config.yaml
arch: "mlp_mixer"
crop_scale_min: 1
targets: ["water"]
norm_position: "pre"
activation: "gelu"
mlp_ratio: 4
inner_norm: false
patch_size: [4, 4]
layers: 8
loss: "cross_entropy"
beta2: 0.999
eps: 1e-06
epochs: 88.3
Rows from block 4 of a small image classifier, named by matrix and row number. Rows with one number belong to one neuron. Each number is 200 + 40 x the weight over its row's rms, rounded and kept within 0 to 999. All counts start at 0.
After each neuron's rows are labels from the 100 images, of 14848, where the neuron reaches its highest value: "responds to" is what is common among them. Only what is clearly more common there than usual is listed. The data: rendered landscapes of hills, water and sky. In brackets: how many of the 100, against the usual share in percent.
# fc1: MLP up (model.blocks.4.mlp.fc1.weight, 1024x256), inputs 0-85
# fc2: MLP down (model.blocks.4.mlp.fc2.weight, 256x1024, transposed), outputs 0-85

fc1.739,202,206,211,193,173,176,171,218,282,213,211,180,276,130,229,145,221,157,129,255,171,202,201,169,243,196,193,294,237,214,156,223,211,186,205,269,227,189,242,216,227,278,218,223,161,189,160,159,192,146,215,227,270,245,269,262,200,120,238,191,147,189,269,218,206,216,227,129,196,139,259,195,242,186,144,238,284,175,182,227,289,193,225,197,143,189
fc2.739,230,196,229,180,235,268,225,186,184,208,109,226,170,220,171,245,280,203,261,189,218,217,260,209,235,221,271,180,138,222,177,160,239,205,218,108,219,217,174,216,166,172,191,196,200,190,293,260,198,209,221,226,150,165,205,128,156,257,228,242,236,160,109,180,167,215,185,228,185,204,140,207,172,178,266,174,192,201,263,215,156,200,106,192,229,208
responds to: noon (91 vs 25.3)

fc1.289,227,261,219,249,118,220,173,180,280,235,222,250,191,257,185,246,266,183,297,115,115,176,239,301,141,226,136,186,194,138,206,181,205,191,203,218,246,195,247,174,194,225,270,176,210,185,285,164,257,203,158,200,289,85,175,144,226,159,142,151,159,236,192,184,201,264,170,192,211,129,163,256,241,246,168,154,187,211,155,241,207,287,236,203,135,264
fc2.289,213,145,249,166,226,186,201,212,132,187,208,166,187,221,181,174,196,250,140,202,157,223,232,182,195,207,210,211,183,224,223,182,237,188,158,184,168,200,279,205,217,169,198,206,134,172,154,269,170,162,220,213,157,245,175,270,168,198,245,215,179,193,211,156,221,254,220,280,208,180,246,168,152,184,240,275,256,187,214,135,193,195,199,203,224,139
responds to: night (56 vs 24.8); snowy peaks (33 vs 14.1)

fc1.447,208,212,177,218,151,229,156,223,240,207,180,191,213,267,219,220,227,157,228,246,210,217,200,178,265,218,254,272,218,220,293,200,227,159,214,243,192,196,230,175,142,158,213,238,163,197,146,187,185,243,199,252,244,147,194,196,267,163,270,190,183,260,225,230,198,195,132,189,224,145,193,223,214,229,215,212,194,226,249,123,149,141,170,205,179,170
fc2.447,152,207,206,194,176,207,216,185,185,196,206,170,205,157,175,150,178,176,165,177,149,178,211,174,220,269,209,216,263,165,312,158,174,200,229,191,190,181,167,206,174,210,220,280,212,203,162,174,160,196,207,175,203,167,182,172,229,202,153,194,223,259,174,196,173,121,70,174,175,195,197,100,206,226,156,152,139,228,226,163,202,212,232,215,191,237
responds to: snowy peaks (50 vs 14.1)

fc1.168,179,217,168,238,169,272,165,209,138,228,180,195,139,285,216,202,221,200,245,276,172,58,193,190,225,172,247,221,239,211,276,208,215,189,197,137,135,265,188,217,212,178,210,246,172,151,245,275,167,159,255,226,94,242,168,248,215,220,195,144,171,150,272,109,194,199,152,184,225,171,188,253,200,237,211,209,181,124,187,185,217,128,248,203,174,140
fc2.168,170,169,181,189,240,124,314,183,161,171,245,202,237,177,218,263,175,241,198,129,179,197,247,172,242,175,146,245,263,217,178,159,183,254,199,215,254,174,198,241,201,277,253,222,234,212,166,179,253,227,174,187,217,142,177,221,208,215,209,280,182,258,274,173,194,206,214,229,216,175,179,210,233,200,174,263,198,260,165,222,251,195,128,177,237,206
responds to: snowy peaks (34 vs 14.1)

fc1.317,256,232,179,237,128,189,178,189,237,233,209,253,163,217,161,236,254,156,261,223,127,221,212,242,172,191,137,258,219,202,175,221,135,246,273,229,237,169,247,236,282,206,227,223,217,152,268,182,218,145,179,214,302,131,208,190,225,176,240,182,187,211,179,248,206,274,157,160,193,131,222,239,200,270,171,186,217,207,85,254,228,218,211,208,150,241
fc2.317,255,109,249,178,200,194,209,209,146,179,201,200,188,219,223,169,249,238,150,231,265,189,252,170,216,179,219,194,194,178,179,192,246,189,120,153,175,217,262,208,170,211,183,184,125,136,184,192,204,196,198,190,99,244,158,200,193,171,238,272,145,182,213,107,199,210,227,258,196,180,252,180,205,185,232,268,234,198,279,178,171,225,166,124,196,158
responds to: overcast (58 vs 24.5); red mesas (39 vs 14.5)

fc1.57,212,259,209,209,162,242,235,189,231,211,215,181,196,246,198,253,276,184,278,139,162,131,216,187,133,230,172,221,202,159,238,202,246,153,166,210,200,220,189,126,146,219,214,169,215,188,270,214,170,240,213,180,208,132,157,137,215,195,190,120,151,221,156,188,204,247,189,193,176,208,142,268,239,255,194,195,211,195,145,216,262,314,281,198,118,174
fc2.57,165,155,254,215,231,175,125,203,195,176,237,191,216,167,211,146,170,250,146,191,194,260,219,234,202,226,178,177,213,214,158,187,219,266,213,216,217,166,267,204,258,202,218,224,191,200,147,198,226,169,242,209,204,220,171,297,238,191,236,221,188,195,281,170,216,226,204,284,239,109,195,153,147,171,203,238,227,154,193,164,119,167,185,212,219,154
responds to: snowy peaks (41 vs 14.1)

fc1.214,174,193,190,237,152,251,222,189,184,167,214,183,231,253,202,273,190,191,266,278,225,140,208,174,214,240,223,147,203,179,253,238,200,209,245,90,166,210,255,226,100,85,233,235,208,182,248,193,244,257,212,243,248,167,179,203,203,171,180,159,239,125,155,167,197,230,179,155,66,195,185,174,178,220,215,152,151,241,225,216,156,193,219,205,160,177
fc2.214,183,202,188,196,215,155,162,198,174,252,260,225,199,183,214,207,190,300,168,184,176,197,132,224,202,245,175,214,226,216,223,236,255,175,159,295,206,180,175,186,271,246,165,185,231,174,155,224,226,140,169,195,165,214,227,180,252,160,190,202,186,306,239,165,155,206,237,237,277,236,191,225,202,188,180,242,195,110,175,229,252,131,174,273,173,245
responds to: clouds (99 vs 61.5); overcast (93 vs 24.5); water (85 vs 44.3)

fc1.207,201,221,186,217,137,124,176,194,191,237,227,262,203,168,268,204,202,184,275,123,68,196,227,304,189,270,153,247,184,187,215,255,174,231,166,204,236,231,218,219,217,155,233,218,205,260,261,173,258,188,184,257,247,65,161,169,207,218,144,119,187,236,161,188,204,255,152,214,122,148,165,277,251,254,166,215,147,195,162,220,191,258,225,202,158,248
fc2.207,223,140,253,184,221,206,256,208,203,168,230,173,173,277,150,217,211,166,152,222,239,163,237,182,215,226,249,184,215,219,251,203,251,206,237,217,159,173,286,207,223,242,201,212,162,108,191,319,175,214,247,197,204,290,203,250,242,193,207,265,201,213,233,123,135,264,269,239,219,153,261,124,154,228,198,239,252,226,249,132,161,220,196,162,192,201
responds to: purple alien crags (44 vs 14.4); snowy peaks (33 vs 14.1)

fc1.658,177,98,249,233,249,239,195,223,194,191,145,216,184,201,136,178,192,160,126,273,255,247,173,138,213,172,217,258,290,216,125,182,162,222,192,202,196,175,158,226,264,233,182,209,190,165,156,193,162,184,259,146,125,295,260,231,246,173,284,186,213,161,169,194,200,233,228,185,213,138,256,111,172,151,164,239,203,183,240,156,260,113,208,202,246,217
fc2.658,207,303,190,221,166,182,227,180,226,185,165,233,211,183,219,219,176,170,295,197,214,152,231,170,187,180,152,162,188,207,194,201,184,192,194,220,225,250,196,210,188,202,184,188,194,234,198,105,217,174,164,240,186,175,159,146,205,186,160,238,154,184,218,265,229,86,176,162,116,305,207,299,191,219,216,126,212,203,196,243,192,186,188,155,149,237
responds to: night (66 vs 24.8)

fc1.326,232,162,197,247,177,152,232,189,166,283,212,270,135,223,210,170,268,193,287,241,64,202,149,259,198,228,167,222,216,222,204,220,208,194,277,163,209,216,206,264,231,203,197,215,216,204,247,219,228,124,177,235,222,126,152,206,260,178,189,295,222,207,249,166,208,267,160,231,275,194,224,210,201,301,255,236,184,200,156,226,187,146,141,210,199,216
fc2.326,258,205,165,169,214,231,153,207,259,51,161,155,235,201,257,215,177,181,112,200,309,228,270,160,182,276,226,163,171,151,235,177,206,212,146,253,177,199,261,187,141,195,255,183,168,218,168,194,228,233,259,206,223,187,211,277,140,208,206,96,191,227,163,203,234,200,240,185,195,192,160,139,166,196,176,164,171,313,255,193,203,251,248,145,195,196
responds to: sunset (55 vs 25.4)

fc1.398,175,181,188,210,83,254,280,160,262,216,189,212,159,254,150,305,181,172,199,232,208,219,215,154,223,184,119,181,220,139,187,196,181,128,213,177,159,230,209,204,170,196,127,238,222,138,227,211,129,142,176,177,192,191,226,201,195,184,308,224,225,130,162,222,202,258,259,187,295,200,213,182,169,128,189,238,249,159,150,220,211,166,193,201,177,100
fc2.398,220,212,208,198,283,218,137,178,159,180,212,240,196,189,219,126,224,260,221,196,268,227,247,217,176,186,243,198,180,220,159,176,241,267,200,175,230,198,125,231,221,235,249,174,153,253,273,139,223,221,242,245,197,209,204,236,247,207,146,208,211,177,261,193,162,149,177,276,154,186,196,166,199,225,210,157,227,239,242,284,244,194,222,179,192,230
responds to: clouds (100 vs 61.5); water (98 vs 44.3); overcast (97 vs 24.5)

fc1.756,175,207,249,154,190,227,224,183,218,226,234,223,187,260,212,76,202,187,190,154,161,179,150,134,235,95,153,226,235,198,220,141,163,153,221,266,130,243,243,253,250,293,205,179,220,207,198,219,173,182,187,233,159,314,264,148,142,243,229,213,205,201,219,212,196,199,114,244,225,176,147,192,223,234,222,173,183,158,238,164,237,239,171,199,242,205
fc2.756,150,191,195,189,175,219,189,219,129,186,186,197,227,265,264,245,227,181,159,178,273,205,195,173,256,216,195,196,249,188,264,216,234,260,230,198,248,192,248,230,178,232,286,193,269,223,182,160,202,153,211,160,287,143,220,258,320,212,215,186,221,199,179,236,198,277,149,165,212,230,211,136,185,214,199,163,190,232,231,196,211,329,185,177,150,169
responds to: purple alien crags (68 vs 14.4)

fc1.751,219,247,168,155,131,178,160,222,273,195,223,219,230,161,201,169,188,177,136,305,207,266,175,183,227,178,174,245,184,133,195,261,257,200,238,185,172,187,320,258,213,238,220,239,185,165,144,171,136,142,189,237,228,263,225,263,245,168,234,182,171,161,251,243,198,258,177,124,156,187,232,221,299,214,219,195,251,247,178,248,228,203,194,200,220,118
fc2.751,177,145,222,215,311,264,245,187,147,234,160,222,192,229,169,209,214,216,234,158,184,126,203,221,240,216,221,186,185,285,160,162,174,230,186,200,219,201,167,188,173,169,218,158,230,199,187,209,256,226,230,166,125,103,228,142,144,185,217,261,211,200,102,200,152,215,183,236,218,232,211,205,92,135,234,165,176,123,258,220,245,216,139,228,140,265
responds to: night (86 vs 24.8); water (76 vs 44.3); purple alien crags (36 vs 14.4)

fc1.728,210,225,176,178,169,156,232,176,186,169,231,153,218,172,155,193,215,207,140,218,150,227,108,167,162,172,138,183,189,224,216,168,195,147,218,259,176,210,203,275,186,278,236,184,258,155,232,208,194,154,157,232,208,269,249,215,102,281,156,211,203,148,174,173,199,165,179,155,165,236,213,123,187,201,209,148,181,208,196,160,271,196,221,194,244,238
fc2.728,221,160,223,187,205,231,180,222,157,196,172,247,213,181,252,204,206,146,217,147,191,153,157,223,219,300,208,191,202,149,331,164,175,210,158,168,210,189,159,250,171,213,186,163,308,194,142,135,207,168,202,167,217,151,197,210,335,180,188,165,254,126,143,196,177,177,149,210,166,168,179,114,224,205,143,175,180,194,281,178,207,236,202,227,234,189
responds to: water: dry (91 vs 55.7); purple alien crags (54 vs 14.4)

fc1.384,159,185,220,245,167,214,216,187,211,169,218,213,295,254,193,284,214,168,321,242,240,111,235,157,197,232,193,136,204,202,247,240,204,244,235,109,201,204,232,235,153,115,177,224,196,151,250,221,244,248,207,209,250,130,186,153,215,175,162,132,240,134,205,191,200,249,206,148,121,200,179,151,183,274,174,130,213,212,202,218,200,188,229,208,131,212
fc2.384,213,207,182,191,223,162,131,189,135,228,237,199,161,209,224,186,191,305,135,211,211,215,164,225,210,232,217,220,244,222,212,227,254,214,167,244,204,226,235,197,272,229,197,215,190,201,239,223,249,150,237,239,172,275,227,248,229,210,216,207,179,273,217,160,171,197,259,247,247,205,189,229,191,180,202,269,215,162,190,223,204,175,167,305,253,218
responds to: overcast (53 vs 24.5); snowy peaks (33 vs 14.1)

fc1.466,153,184,213,133,153,253,235,216,246,159,200,178,259,175,184,295,154,168,163,267,262,210,195,106,238,169,198,212,220,164,247,201,171,211,179,155,186,236,231,219,148,226,127,228,187,183,180,210,166,198,202,210,238,234,202,140,223,195,245,135,211,111,199,247,198,257,226,91,156,196,239,149,263,113,167,149,229,225,259,233,243,202,227,199,182,99
fc2.466,175,186,227,243,270,191,159,159,153,269,200,230,200,211,173,83,220,295,256,184,245,154,150,272,259,202,239,178,210,260,193,211,250,263,219,201,241,200,189,164,254,171,207,186,186,185,254,191,266,231,216,239,152,208,172,233,203,185,186,218,208,206,236,171,114,98,205,235,214,221,150,288,172,188,229,195,163,141,165,257,150,172,172,265,210,277
responds to: night (74 vs 24.8); purple alien crags (39 vs 14.4)

fc1.1,199,241,262,164,185,243,234,206,189,278,216,205,187,190,148,206,235,192,146,225,93,243,140,263,223,224,174,225,230,187,139,133,141,193,179,214,241,170,195,269,213,236,162,206,190,205,180,133,238,161,224,217,176,149,243,141,218,168,169,242,161,190,145,230,200,281,181,137,233,204,218,190,317,136,205,211,204,144,266,238,196,200,208,197,189,220
fc2.1,269,140,164,226,208,201,188,197,266,100,155,179,232,173,246,129,180,141,207,195,255,235,205,159,193,221,196,142,180,196,214,223,215,254,229,202,192,192,226,161,209,172,243,195,191,237,220,241,215,168,237,261,219,199,115,248,196,157,213,179,237,187,231,170,170,116,258,191,178,160,216,219,92,232,185,219,198,255,205,196,183,216,202,199,176,221
responds to: purple alien crags (51 vs 14.4)

fc1.165,204,157,222,183,202,187,182,211,208,222,186,241,281,156,171,176,216,158,170,272,211,181,251,180,271,198,196,268,206,248,149,252,182,240,232,203,198,138,211,266,233,231,166,251,168,184,176,184,221,170,194,190,226,186,273,216,204,159,219,282,248,178,292,286,198,264,200,142,183,182,238,122,247,182,238,183,268,199,215,224,207,123,206,207,222,141
fc2.165,249,227,138,163,161,195,171,194,243,173,133,232,117,147,261,192,223,241,215,178,207,229,158,141,195,200,267,212,181,191,243,144,218,199,190,215,184,253,216,182,187,174,204,165,187,231,270,178,206,204,220,301,192,279,172,140,205,233,212,167,177,198,118,211,151,156,247,194,158,234,183,298,159,159,216,135,172,230,236,220,187,242,152,209,240,221
responds to: water (73 vs 44.3)

fc1.391,193,265,189,239,209,207,172,197,195,256,221,222,96,215,203,143,235,224,243,230,116,198,192,275,158,309,166,212,170,153,186,188,211,171,190,163,212,235,230,196,163,168,250,200,218,213,220,94,204,184,224,225,184,189,180,273,233,220,149,214,147,217,160,172,207,287,115,196,183,160,192,291,259,242,233,221,143,134,202,226,216,268,225,199,199,162
fc2.391,200,125,231,248,202,216,229,210,238,128,233,165,233,200,212,195,140,168,153,176,170,211,220,196,181,222,209,162,220,228,184,230,191,195,235,276,201,126,238,192,171,179,197,192,218,182,117,309,216,160,190,231,199,192,154,157,210,109,206,194,203,218,267,172,202,200,227,198,215,187,273,162,97,215,184,206,219,210,219,147,215,193,198,194,128,221
responds to: snowy peaks (38 vs 14.1)

fc1.701,248,265,200,199,136,165,210,195,226,240,263,232,195,205,247,160,244,166,285,131,78,157,195,249,175,210,147,188,186,149,232,230,197,203,173,180,212,248,280,202,214,195,288,183,228,254,239,147,255,168,156,220,223,163,170,166,221,157,113,136,164,240,221,164,203,255,145,181,210,134,166,294,273,312,183,250,206,201,177,246,255,274,215,201,172,236
fc2.701,217,139,241,182,249,227,163,204,165,166,222,164,174,238,172,241,189,221,148,213,222,171,279,232,178,205,197,173,188,211,193,162,221,219,203,168,188,145,250,183,178,187,235,195,184,137,144,303,172,190,273,166,210,191,182,249,165,204,259,209,147,191,169,157,183,262,210,240,220,167,227,148,126,153,231,225,233,189,214,156,163,180,139,170,215,164
responds to: purple alien crags (70 vs 14.4)

fc1.502,198,242,209,231,145,122,174,205,226,231,214,281,171,191,299,193,229,181,217,122,58,218,227,301,211,270,157,258,190,224,222,256,201,233,161,264,242,193,195,206,219,167,233,234,176,285,240,170,195,188,196,265,279,121,172,175,206,206,150,122,188,241,162,191,203,257,180,219,117,143,187,271,226,223,154,202,131,227,159,181,183,245,262,201,134,243
fc2.502,194,145,233,214,191,183,284,205,182,194,224,174,180,254,132,200,209,154,181,193,242,175,219,201,207,218,233,205,220,195,239,214,232,214,238,172,181,169,223,211,249,282,198,219,170,136,190,268,189,207,227,183,146,290,166,264,205,186,192,334,228,213,230,106,81,227,259,232,205,166,232,151,169,234,194,259,228,206,224,140,159,222,191,160,206,180
responds to: purple alien crags (32 vs 14.4)

fc1.757,198,148,208,183,137,220,220,178,168,155,215,238,253,244,156,240,205,183,166,123,219,176,186,125,172,173,193,178,195,150,252,189,205,165,192,152,163,147,216,234,162,128,238,169,202,180,204,211,150,234,197,235,153,257,182,198,227,164,239,122,172,130,196,216,204,248,180,175,152,197,187,221,142,146,195,137,177,231,219,251,212,149,199,201,200,143
fc2.757,199,192,201,167,236,243,218,188,228,233,214,214,182,214,186,193,185,311,261,219,218,190,161,163,239,200,220,139,209,277,189,262,245,273,209,190,227,222,169,172,229,229,209,208,208,157,179,198,213,234,238,211,247,227,216,236,216,213,174,218,195,263,212,187,148,200,265,202,263,208,171,182,246,187,243,231,156,218,217,283,226,151,268,230,190,210
responds to: water (95 vs 44.3)

fc1.703,259,231,179,206,112,286,200,174,191,204,232,225,172,220,192,256,220,156,284,122,181,146,201,212,149,209,136,166,200,116,240,220,201,169,205,141,189,223,249,166,170,157,264,185,235,194,262,199,230,223,182,233,203,185,166,142,210,217,201,116,160,178,162,210,203,275,133,194,160,190,182,290,226,244,188,183,211,213,180,267,223,263,237,205,155,203
fc2.703,185,138,250,194,259,160,188,204,189,238,244,184,209,212,167,183,178,273,129,226,175,198,197,225,185,196,196,161,212,248,191,213,247,213,194,223,186,160,257,198,238,236,167,187,183,148,139,229,167,180,227,171,175,233,197,248,207,165,232,235,164,230,258,136,198,241,250,248,250,152,234,161,153,191,223,278,202,129,163,211,163,150,165,224,217,172
responds to: snowy peaks (37 vs 14.1)

fc1.283,177,150,265,221,172,255,201,201,224,216,204,250,277,247,170,277,178,190,158,170,146,162,193,190,160,233,187,230,230,208,171,203,142,189,179,199,219,138,209,219,205,157,248,188,179,164,161,167,197,202,226,218,196,228,255,212,225,133,201,164,172,185,151,151,194,280,210,190,199,165,169,138,220,130,191,163,168,251,208,215,183,128,327,201,211,164
fc2.283,253,252,170,216,170,146,199,190,240,173,175,181,120,182,178,149,199,144,193,189,247,239,198,164,229,200,157,154,173,215,246,180,224,200,227,208,205,201,193,219,210,229,215,210,189,224,232,170,178,168,261,269,221,213,133,185,279,162,150,257,204,234,243,197,172,128,294,178,134,244,256,281,160,221,216,207,221,160,235,190,217,190,123,260,98,258
responds to: water (71 vs 44.3); snowy peaks (40 vs 14.1)

fc1.529,140,117,251,263,227,262,201,211,270,183,177,228,279,233,174,215,219,195,157,232,201,216,219,172,188,186,154,228,247,211,156,184,158,149,172,247,216,150,184,154,238,206,218,175,187,160,164,206,180,205,256,170,213,290,291,217,235,103,240,156,164,170,165,191,202,234,204,214,211,76,164,154,171,151,144,209,145,176,211,241,249,127,285,201,226,204
fc2.529,232,278,203,217,125,210,232,192,186,201,173,211,123,231,187,239,237,153,275,172,212,195,216,180,230,204,214,197,143,225,216,185,233,220,198,145,225,210,161,264,210,215,242,219,189,206,224,132,189,140,150,254,189,167,143,188,224,217,190,301,203,207,251,205,210,129,199,187,120,288,223,290,197,224,283,177,258,198,232,210,165,185,165,202,92,170
responds to: night (50 vs 24.8)

fc1.282,186,212,204,189,192,238,195,175,201,165,269,209,247,188,220,219,219,161,330,104,130,169,212,150,187,212,181,189,161,186,253,233,208,200,165,172,193,259,189,258,152,169,207,161,222,199,178,210,208,160,189,225,197,252,153,185,215,213,202,186,161,168,202,178,200,222,171,215,231,115,135,168,211,167,122,158,201,192,233,215,257,169,210,198,130,244
fc2.282,210,142,205,170,231,184,218,191,184,219,169,138,173,243,195,194,205,237,101,231,189,136,202,212,210,200,258,147,163,215,196,204,275,210,207,158,195,174,156,200,213,243,252,234,196,159,222,292,193,272,269,230,256,209,232,248,87,226,179,156,234,223,169,140,176,245,229,178,251,222,182,249,172,225,246,243,173,214,175,210,229,188,206,250,221,206
responds to: purple alien crags (66 vs 14.4)

fc1.761,64,195,167,231,106,232,171,176,196,229,168,182,203,288,216,160,216,118,291,284,216,184,261,200,254,203,276,186,214,175,240,203,219,228,256,201,198,204,217,167,186,101,146,241,158,220,273,271,233,245,163,192,219,216,177,105,213,103,160,165,226,250,285,185,190,195,171,165,206,117,146,242,163,257,180,167,249,171,220,145,186,155,213,197,158,188
fc2.761,144,222,203,194,252,185,251,197,216,193,243,186,186,218,191,256,196,264,186,198,209,218,255,220,234,231,173,277,254,208,272,209,214,210,249,222,216,222,244,185,252,245,245,236,213,217,242,253,202,200,266,182,241,224,236,268,241,266,229,275,221,299,208,199,225,162,164,237,251,192,197,209,179,220,194,216,211,270,194,225,219,269,210,266,242,188
responds to: snowy peaks (45 vs 14.1)

fc1.578,175,255,216,175,139,242,178,204,298,158,233,181,290,179,170,245,219,195,203,234,174,224,219,180,155,166,109,175,169,170,192,254,176,150,209,199,191,124,296,287,164,205,244,218,184,166,159,179,170,167,158,213,292,214,225,216,236,96,201,254,168,191,205,208,198,246,204,167,180,161,216,133,263,208,242,122,206,279,192,249,229,163,289,194,183,71
fc2.578,229,210,185,231,247,156,197,196,160,253,152,232,125,235,191,186,226,252,141,187,187,203,208,211,271,170,237,255,170,244,171,142,212,220,171,218,218,229,127,206,207,206,194,179,204,204,231,210,269,206,232,238,132,156,241,141,154,196,205,179,235,215,139,204,172,191,187,240,229,264,164,313,152,149,245,197,171,94,229,159,207,210,93,277,137,267
responds to: snowy peaks (36 vs 14.1)

fc1.300,234,182,198,202,107,236,255,152,227,165,203,250,164,241,161,316,298,189,260,114,167,206,182,169,173,101,141,192,200,169,228,215,201,140,251,188,198,173,242,233,209,226,228,140,267,176,272,264,179,172,179,190,155,223,166,164,217,218,241,211,184,196,174,219,205,198,169,245,206,158,204,218,158,254,204,162,189,262,158,268,240,189,193,210,180,220
fc2.300,197,201,236,168,269,212,182,213,148,192,223,156,228,240,187,185,169,264,154,257,253,200,214,189,177,235,141,138,215,198,189,223,210,214,120,197,201,197,204,201,233,173,225,212,164,188,159,96,215,217,213,170,182,188,192,244,187,201,195,195,171,197,222,182,285,252,171,254,234,194,178,148,224,174,221,226,229,170,191,205,236,229,251,171,145,182
responds to: water: dry (86 vs 55.7); night (62 vs 24.8); red mesas (33 vs 14.5)

fc1.500,199,204,213,156,165,186,267,191,152,242,244,216,231,166,217,249,193,155,235,208,75,178,197,237,204,256,216,260,226,170,229,194,149,251,168,142,253,267,202,229,168,171,158,208,211,206,226,162,279,149,239,271,204,128,183,121,225,175,201,171,220,183,161,179,202,253,166,175,194,110,205,211,283,142,139,236,164,186,222,225,171,226,188,203,159,235
fc2.500,239,149,204,205,208,185,144,191,243,167,196,156,165,232,196,153,232,171,143,215,277,207,227,225,214,229,219,137,171,204,251,190,269,220,246,224,165,125,255,203,237,218,274,208,164,167,202,330,188,235,233,254,215,208,183,264,163,198,193,209,193,210,241,151,137,193,286,172,187,197,212,178,147,254,232,216,250,241,193,191,182,188,199,218,183,212
responds to: purple alien crags (32 vs 14.4)

fc1.225,131,216,207,183,181,172,104,223,226,170,168,221,238,203,271,183,249,221,168,190,266,189,241,140,167,243,193,249,187,216,265,245,272,220,170,180,162,118,194,206,222,216,215,234,144,204,219,214,83,180,209,230,232,199,171,205,272,196,165,144,164,211,200,205,197,265,205,160,56,158,196,232,216,230,214,142,142,211,137,150,176,216,208,200,175,116
fc2.225,153,219,188,250,204,186,340,194,209,230,194,204,264,278,160,217,151,239,247,123,166,198,140,217,291,191,234,294,263,229,154,233,184,197,241,302,259,257,193,183,205,207,190,228,216,209,172,245,274,303,193,199,198,182,237,177,172,176,224,259,215,211,171,210,159,188,182,244,265,206,171,185,165,165,190,183,119,161,275,142,210,227,175,172,190,245
responds to: water (79 vs 44.3); noon (60 vs 25.3)

fc1.311,268,191,211,260,124,171,197,178,186,210,182,159,214,215,186,214,183,194,218,231,200,176,129,190,210,240,154,208,238,218,309,151,192,153,192,241,184,222,194,223,166,220,214,224,217,179,166,170,177,178,154,223,227,178,197,254,196,188,238,243,172,189,252,169,200,199,135,128,186,207,250,253,194,227,211,194,174,189,165,142,239,148,197,195,167,215
fc2.311,211,197,230,190,152,190,185,188,175,205,177,212,200,138,194,159,171,217,200,142,153,162,165,186,200,278,199,189,253,147,331,159,175,166,177,168,209,186,185,218,160,168,179,240,230,163,140,164,187,194,187,195,182,196,156,160,251,189,185,159,213,171,127,173,124,131,158,148,129,189,178,120,238,201,139,189,138,185,237,184,198,167,222,228,250,229
responds to: water: dry (93 vs 55.7); noon (56 vs 25.3); purple alien crags (42 vs 14.4)

fc1.298,254,122,178,277,241,208,151,113,208,208,171,205,222,198,218,162,186,201,139,255,268,207,152,218,199,204,237,193,189,274,185,183,212,194,202,177,156,172,241,184,167,205,123,222,215,153,264,203,194,214,301,129,176,196,216,147,197,201,202,116,217,153,178,205,203,222,165,205,244,242,243,195,100,213,164,145,160,180,216,265,163,164,210,201,218,190
fc2.298,295,183,162,170,182,143,189,241,184,176,202,182,159,209,198,196,168,209,159,208,180,192,194,156,200,144,184,174,205,224,97,208,184,223,190,165,261,237,226,246,188,141,201,178,181,222,144,244,217,197,142,238,226,215,191,210,128,200,186,221,184,216,221,171,180,199,230,144,187,199,202,268,235,215,211,226,236,240,174,313,180,171,125,84,229,242
responds to: water (94 vs 44.3); sunset (65 vs 25.4)

fc1.195,239,235,192,198,146,264,237,165,224,203,209,217,262,215,172,231,244,189,279,138,131,137,247,202,146,239,165,200,201,175,260,207,214,184,156,196,213,154,210,233,173,203,236,120,216,225,232,205,198,215,228,225,191,134,184,151,220,208,157,127,166,197,144,207,202,277,138,154,163,215,138,247,247,207,211,148,161,216,129,247,233,222,231,199,168,197
fc2.195,218,138,240,190,209,141,185,209,176,187,261,216,168,203,203,193,192,277,143,212,192,214,212,222,200,172,226,186,217,223,209,215,244,240,245,217,189,211,266,184,233,157,209,236,198,149,148,263,234,249,232,244,212,267,138,270,222,213,227,243,205,212,294,137,237,278,265,256,222,123,188,143,188,197,245,268,229,197,242,168,146,195,193,257,215,171
responds to: sunset (58 vs 25.4)

fc1.213,134,160,207,211,183,181,128,205,243,191,203,242,243,163,260,240,174,197,314,212,214,139,224,133,213,217,190,197,238,188,258,276,210,222,211,123,184,254,191,231,214,175,179,257,190,178,182,233,207,213,230,233,269,182,124,239,237,189,190,151,201,208,225,197,201,271,172,180,76,134,201,150,232,246,192,162,190,209,179,172,173,222,252,202,155,166
fc2.213,154,238,187,232,222,185,255,191,205,225,213,202,206,300,177,186,207,270,145,185,222,192,189,252,313,230,246,256,238,245,270,186,202,177,207,294,214,225,239,221,177,216,223,234,185,153,256,249,261,213,164,204,157,187,262,181,219,228,197,217,206,238,183,203,162,200,216,189,281,258,195,244,148,189,194,157,159,137,231,139,221,282,191,298,201,274
responds to: clouds (96 vs 61.5); water (91 vs 44.3); overcast (85 vs 24.5)

fc1.592,233,209,221,210,166,175,222,211,199,255,212,250,219,159,188,135,280,159,165,238,178,209,155,208,239,188,155,237,221,186,169,234,207,204,254,251,183,154,263,258,276,265,228,228,195,235,180,205,191,142,199,172,194,182,262,211,198,167,197,314,177,189,300,266,201,236,196,155,238,226,254,184,249,282,226,255,269,177,172,248,268,185,178,206,214,162
fc2.592,263,196,151,139,197,257,164,194,212,103,130,193,175,188,258,233,175,255,219,195,225,238,261,157,155,228,253,193,177,151,189,167,187,208,148,189,205,256,220,189,141,121,208,168,209,212,205,173,237,183,252,224,213,214,195,202,196,238,256,119,180,184,121,219,186,184,192,231,167,169,143,192,143,146,185,144,171,259,287,231,138,249,168,140,237,179
responds to: sunset (51 vs 25.4)